config = dict(
    model='sound classifier',
    dataset='struck, bounced, scraped and rolled objects made by modal synthesis',
    train_examples=78125,
    gain_aug_db=10,
    time_shift_ms=100,
    n_mels=64,
    hop_length=160,
    input='log_mel',
    spec_augment=False,
    win_length=512,
    targets=['size'],
    num_classes=3,
    arch='convnext',
    isotropic=False,
    norm='layernorm',
    activation='swiglu',
    mlp_ratio=2.67,
    inner_norm=False,
    drop_path=0.05,
    patch_size=[4, 4],
    conv_stem=True,
    depths=[2, 3, 3],
    widths=[64, 128, 256],
    kernel_size=7,
    mixing='mixup',
    loss='cross_entropy',
    init='kaiming_normal',
    residual_init='none',
    optimizer='muon',
    muon_scale='match_rms_adamw',
    lr=0.0018,
    momentum=0.95,
    nesterov=False,
    orthogonalizer='newton_schulz_5',
    adamw_lr_other_params=0.0012,
    grad_clip=1.0,
    l1_shrink=0.003,
    steps=5700,
    batch_size=512,
    epochs=37.4,
    lr_schedule='cosine',
    final_lr_fraction=0.01,
    warmup_steps=280,
    weight_decay=0.1,
    adamw_weight_decay_other_params=0,
)
Rows from block 3, named by matrix and row number. Rows with one number belong to one neuron. Each number is 128 + 24 x the weight over the matrix's rms, rounded and kept within 0 to 255. All counts start at 0. Numbers have three digits each.
# gate: MLP gate (model.blocks.3.mlp.gate.weight, 336x128), inputs 0-127
# fc1: MLP up (model.blocks.3.mlp.fc1.weight, 336x128), inputs 0-127
# fc2: MLP down (model.blocks.3.mlp.fc2.weight, 128x336, transposed), outputs 0-127
gate.10:104164125168079152134174119111147072125105154159162132133152111118148111129084132110128070127113120098191150151139151131109120154105126114126108113142128132118132125173107163160133111100118136140135198136087121128099162115138134127116148093083091131128128113109091154099126166122127136134126142124140111136128105152135143158156111132166103103133138113118142122150137097113115108116108
gate.11:125048127142196179113126086113147140099098113167152088102094172134120100119089162143128100107122120132156166142131159103117137155165123132104109150119106103061102104125118130106179130102108126157116123127142173159098090169135120105123163093168089124121151087082136142152096149110161183167147183127131094140121139111139144131110089175130099160121136150153162115116133109133130118121155
gate.12:119110082161127119164131145158148143166114129109124104108111154141130114122143057099165073112155191097177103134144165140129105111126134122166132122136160115103095143121166128126160176120170182121129156130123129170155182120128097134173138136231123100143152118139133094088101109122136085146128113156135125094184116112106169182054149145124149175106092123144101158132155124124180113106153
gate.13:216141111130134136117139183127141142090089172130065106136112136171159143128111123148160126155136146129103138087123129144129132129161134154122111147126111131120156142152115186131127121096179136131080136123145121170102102092127149079058172157130134123163150172087132126111136103124146138183124148149106102126170123106158144122155105128116142103101116117128073117114074139133152092137123
gate.14:125123079126093102120129156122140107116134132170148132110179120126174146139101124186142111093117167124097101115145179142099089156141177173122125148094107146155120123178110136131124112132130079117164107121140115123124122147187102132135146127148150125166144138141121119136116122082133142116097115159134130060116098107138127176109097084099157076151115167120137109109140159152105113112130
gate.15:134149133141111114086135151121167117120143132090142144146142113141133117127146121152097147136159057108120123168153097157119126126128146105144149084162140174186094120126157122111062139121106117103096128109123101133126151121125178120142107165161135110171106141137142096098109124117119110111130133150132108140103122165121110165188157093125106130110134119115174147106112128101132132090140
gate.16:096146126104143114110092189130127134139140135125128132111159125135106087167122118129153150128106101146086157107099154103108141101114165114105122126113097135116119127126147112075135114148149128134139108114099098152073141155126091108165128137131130088125151090129077096142117116142130156146205086107124122125137143153150119145123123122138139151138154136112154135142152103101124109127092
gate.17:155174151130140148112101112141155122137125123151086125172130126109117151160146140145129135162125125153127082156069153135110127106144202130132098153164138115137139139129116128154124149116106130132143137136106103089136120127165129089105160139151175164189128121178112091116179139079137111109096126131167115098107080100089109119148116111132112130138111154130104151151192134118135111137118
gate.18:152128143115161151176133156152126177135133103129136098133158163116131157135164099113121132141131137118127132157158105146132157135185129147137113158095107175145136126105132144105138121140148137130063133086129115095109165165112116116163122118163143134126112127121135146148143119111073082128116099107114105141108110093141139112118124186142138130114134094059093148121125150089075134129164
gate.19:164159128096163120156122080127142100119123067086116106111100150122116118151128099151162110125119109138152081124147171106130143142132134130152132145106128136133097187140138122089136156139091130127126126193140156159149142105108139099120067156121115137049117118118107133128131124083127112106064159123137110115137175185101120161122103126128136149129138087154127135153122128130160140135111
gate.20:135123145140100119141119125135146119132140109140127107080128104143122125099153119113128129124128158129129176111149135167142117124149131082147115116162117130148149170155130153133118116118149106120147138143145116125072131076085128122118124131109171135151153119124108115164160149171105122128138122133137123143142123102163159119119138129112124144097163170121181137120088146076118112145125
gate.21:124134126115120055119162133125128123135111131153102120135144139127120092158136135125114127091127141092173169124110135109147166129138173074133099134123150152128136116133133124130146113138157133091118136117138116100108127127121162130130110124131073115144123116136117141132110123145137128126124131121106115145128119113108154141126153122126107120116125090151147130094133120150121115155147
gate.22:117138147137096130124115136155098135128124118163131120122123152106123112163175117140127133119122132128142141138117144163130109140133077144144142144099134129169061133081163110140151138126105068094144151187161130101131076121181125134098118145147095084138103128100125144124122105117162165141139146128139126155095117105154144128140124168133111124163127094093113128120099110160122140118127
gate.23:102109135147111104159085156114105121142170104139120108149152120151050102212164137160108123168131117129127192165079142124098120151167136140094135151153156157113109116124169159172140124152115109112099117094121100155135137160140137119137126119142111093088124125094124172159051089140119089142152111130138103147141077117147133071186123138147136142146104132109117128117094109126139137149099
gate.24:141125127127140116144118149130114116125139140129086131181122158114168119152117135163129130092123146085103119144142126137078125127129119125111101149093122122129152073154183125138125087088102129151148132187115155168156135121131147110112114146136168163142110145119108136122121123144123141189164154094139152141140136173122111140102093129139139152106151127111125127129145114124158156148119
fc1.10:112143136111103122173144127110101111145117129129128155119164115147131124129107114103110155133099105142181124135131194108115147157119139163140168117135082105178159108149111169093119129138115105077108149128129099119132113112133150125118155114109123150116125107122131132139109133093151139128106133133143095134149136127144172132114127166155127134103130124054122177127139143089168111135162
fc1.11:154125094127101154058095138194135129117095138163107139130147146122108140154129105165162111101105132126146176144117137102073185092087114138095134140118127120125098111173158126163129132085142159137128126142083116126129131131143131161104120119135092099143113144099144092136157159105138130124111097083104096124158156133163154151133112118050112111127130211127131124122138131162144141138146
fc1.12:072120143103072127119159114079167138139118083116160142070125104132122107151178112155173125109125066121129130111104087129154143122139103131184170122152164126130147100098176124104128136137096119184111144128162124149130091138159095120119116156159150106099138120107154115150082113138142171150140061109111139149136123101094120125118127111117088128108149157120112139151128109168123132137153
fc1.13:150147145118074146130127145117115141131132128092124117098163076109121137188127108116145096142157138102144073142113135154122128126118157079154147172073109112106062114131100106081091202097170129088135109120094144145147197168089159141154138118120132158115114136121134138111149140128131131133122122114163150162099135128149106111081139130117142090148175117109106138196139104093179183102147
fc1.14:121130138142133144132118138090159160067125131168067166089097135171094133065127178138135070095159155119098129130134125149131145120168144113087139145093142155131106160104097129139133095100078131124133169133109084131134143180131162150106157145123127102105141139139106140096132116096125102115113093109142127100121116129111143128113136181137182101120146111133117157150135103165126151109093
fc1.15:187167102157131079146115129100125130082104123089131152098118098151096129129115114114130117120153146104141092124124143127118116117112135121127124144148117153153150132124083123176127131129170174103107126155117131092094126130126095142159140090100110154113154139159151131140084100152177139136115127064125148120167124113161130070069118136153130131186091147121128084138139145157090129082137
fc1.16:130101126127086142147127073116106130129149139128150150127123133095080112145146134147143144114158162130138132160120160157127108126148127100169121167094135149138118153125106127114125138091147159155102122139096086149145123140103143076103120116152113111097082148159141122097070137109136150114126139090129138169140117133175135131144102155114181109154132110117119109112102107167099079150142
fc1.17:144094129155140130144142135134129137135136137105072153136114118139139122131133130119186163115154082137145115085132126157173107118127161130100141127167099129135105123119130100131184125108121126175182144149127101119116120156151108095165137111127152136099104153099078108077146105088125138122151130100147126118166167129108145136120110145091137166108124181147120086161154145130100078129138
fc1.18:097153113161138119149129141122134148143149144102154114112134111100147177128070078074137112137137119150111094143142104118106200105148148125188139123143139146079123143141157104157141141129127133165108186126157146151134118121125127133130138142110107116111147176100109127120130163115160084087178155145114117139136105117179133156115167128132129135133129084142128127112137098073114184090124
fc1.19:145105107148135122125107140125105147127100117084098150100110082139136122111172163114174177138139139107135144142122131073138154123142161147167095171154149143118115142112170124103141140150127159107110133127156134196126131133125080132136137148128148129125119113104093095128107088114118126131133134143163133129144135129162107140164127162094126117152126151186138068130080142119145118138066
fc1.20:105102071123111158157133162165123208085129104107134140114113137122117118133118159094114150147098114119125145152137134122122132151129127122128160144133128146142142132119117136109148116113110156140123150147124132113138137100147119104133178117099131174098098093103103130121087153111111138154141120075138130131155128157114102098110133128137146135095110085124159106126183121097118145138102
fc1.21:138156101118123164126156122113131142128120130116161102083129142092118128080128119121169142127112152127115107107120128138098132125139149131115098106117132104112117142124113118135131132137131123122127128158119139128124144102115135128090115155140141124100133120104126122119106111119118142111133099162122151121130161138117126134127154155096123126146110129130106149125121187148125128139118
fc1.22:164139144133105116152192119120130083125181129103146129100117093107127135142135135145137150128154152139172138126131114149146134120137150092141164124120147112129115131105099115137137125149182130141144130124124101138135082113151132098143105131138140123138129099086107102181130137132091111109118156145161159153148123184162156133115100099113120141121102129120123141142128127138109130145132
fc1.23:124094150142148160174073114117132111077122127144181147124114111117121126118117133144171108096113114133110151113093083167101116176086142127127168115164084121184137130096101116150152146103112150081139140136158127126144093093132117145119136105157127142167140096118112094122163128172131141124119078153129166118123078104115158149129132103139137091113095120131130142093131107119116146198142
fc1.24:105123091183185154124173119131133099119144141148139108131108078125097127134135109118107110122141108113095148107141104148143140122156106126127131162136168104197127152105096139093095058121111100128158145161120143099101129151105089141091133159103144115156139138142143193137147122141127131118145167153135128126102078150152134152093150132137175111172136074099123135083088137126142108140099
fc2.10:071094131166110094164143102121120123149105119137138128162120121121155128135103138121095138131135141128159137138100151116125151075161146134151129157096129110114118123151145113128113090117128174126148114143110148077121119124154126140129101112134094153105177106165121132107178157138098136111143114115116092120138109107127107147135083112149142109139140114129071153132161156132170118105116
fc2.11:122133137110135135151080104109110141203098170096100099107139133122119133121143123155110147091081139136116123158103158056121178186154119069116122112129145182106084148134120164115112169118113141111165135162125133133172143107101098107115110122112173166133080143130116104116137142099118120156144119146112158129151152119145106158115157100143062144099111110140147072144177100142076090132120
fc2.12:166139099098134111117153133139087139108147100103102154138145093184140141117103130084125091159172171109134130191153144103134154140160118099175116141155124131092133109174116159158159135119159171111149142107107132135134115132119146109105155176147161113134116167134134112180160113165138152121118119125108085111136184124155115134116155101140139174114159160143101143134124168158121107128171
fc2.13:114142136154133096129098134132127122152085149129069100162130113117131152095181127083136162141163113142127144128104080087113143152126147172105134090136088141137147110112185136107169125151070107105122143140082147127136115133107123157119129146118120128155129123155123116158139138130122138095143099170148141172178124148137150116118136131160125159138164129138149130108113134105158131104085
fc2.14:143110141141094130171113117104140119146145098124149117141187060078156122116100119114155140135153150204128113128096107141128159105121139068144125098099141112164140129125179105117135174132133118093145098129113137114126118106099094151086132058128133092150123114102130106123129114113182095125134130145123139108149161136123140133172157148128083117117126126113150155116130162135148147135098
fc2.15:128123159123132098130177124072159123171155142136114095137167111144174145116106078093129128126118140130129181122130123101129149108128136124115137135147132118130120117114146145149165144135163154107153130128125113148167091126127133129067123138148212101131113166158131117146116115136151199073101110124098125140136156133120143113144138122120112156129153118126134081165116126103102098160137
fc2.16:148102122187152130125129089144113122120112102136140138131114109139128108106145098135123132154095130093116175144130133137132140131131102124151150110108129095124179107118117127131136127129116126134142122150120091134136121098071187132129089152133134171128126123130138141131116124108133145094145099127123166140144167084146126141115131125141136097126146126109097053094112130122174097128132
fc2.17:145110133178132114107129117112139126167104120156073136129109115126168168106140201163107126114144173142182099111149178124144106130141115120178149102126157167112182102127122103130127119108122124126147117147153098111120148129131101129089136121119122133105124147138144122127116102140138102140120142165096144148133131116157111157109195133087098202115137154104107082111143147088121094123132
fc2.18:075141117129162123115139100138175142075083145096122136103152137129107078097124138076139151095117130125130152135173111136179162127111146113089151119180142131112135131167106160127128095147129160149081118117137092174126098134130123125167128173222113166151129147116146097122162124131131127105114137106147096131099097086157153079139127117142151106106109132131146106123131124096104131114116
fc2.19:134133092126136123136079094072107095109140114145107087077140096123133134131128109139169123182083101150120133123134100120111076164118123152169127103119173103122108129091148082140153119125115071136158123115141130126142131143133107136106130125120098132119121120172114136148105121161146134146146109098085084141126127172096140131152153102148125138115150113151144120110184107114152098131154
fc2.20:148131148124164106156130153094111118095138137144134136109145159131083103126117107112147128125166147101136089135128108129146099093187135098144117126155104146122117134106107108135124092143141143125099126091167137152118151111120143137124123118138137144144179129124114124138094096145071127117140159141101116134196131163136132126112120129128107090141136149179132138120108149140089140143122
fc2.21:114111126137096115122130134126141125122138146124173144144131157138110113111118131100104142131133106128114129135122137136128137160143091144107106153160089124122114102152133154143109162127120130097137113131105102137111128124125122126128136122150115150144119091137139145153115125143139175123112173144121125112121149131114131124128109118120133141131124139158131132153125127100117129113110
fc2.22:145100149125102123121145138133107112099138073147131152147128090105061157096168146099094107140162103150129129172140103128108137132112118153105146144126126082138128150079106123167107110094087127105145146096130125105124059134102121160142138128139090147108120135133129089119158124144116200128121127104144127108120139100136121143159158166108129143143144130129145123090118111129121130142193
fc2.23:080163106150133144153104099128117101116121133133151103121089145123133164091174122111122100140144155099115126136144132104112090099114150123120131134139118117142166135171133096132140133167135096120138136124125143112123172134131113136099147147142115139134146158125132189139144123168108149116117175157137116109177157156106113137153136136090172147159083127156121099118149143122133123173141
fc2.24:129130135128114112144123116129112124156169165119108126102129143158128112182152141136132116140132119103126131130138115145118156134118115124121048152179128096070101140132161154127133168134128068129099114120159142136134140123120121072132164137147113134114123119166121068141124150131102121075126145148124103122120131131124128118117109134106152157096129147126115146094122096132103123125136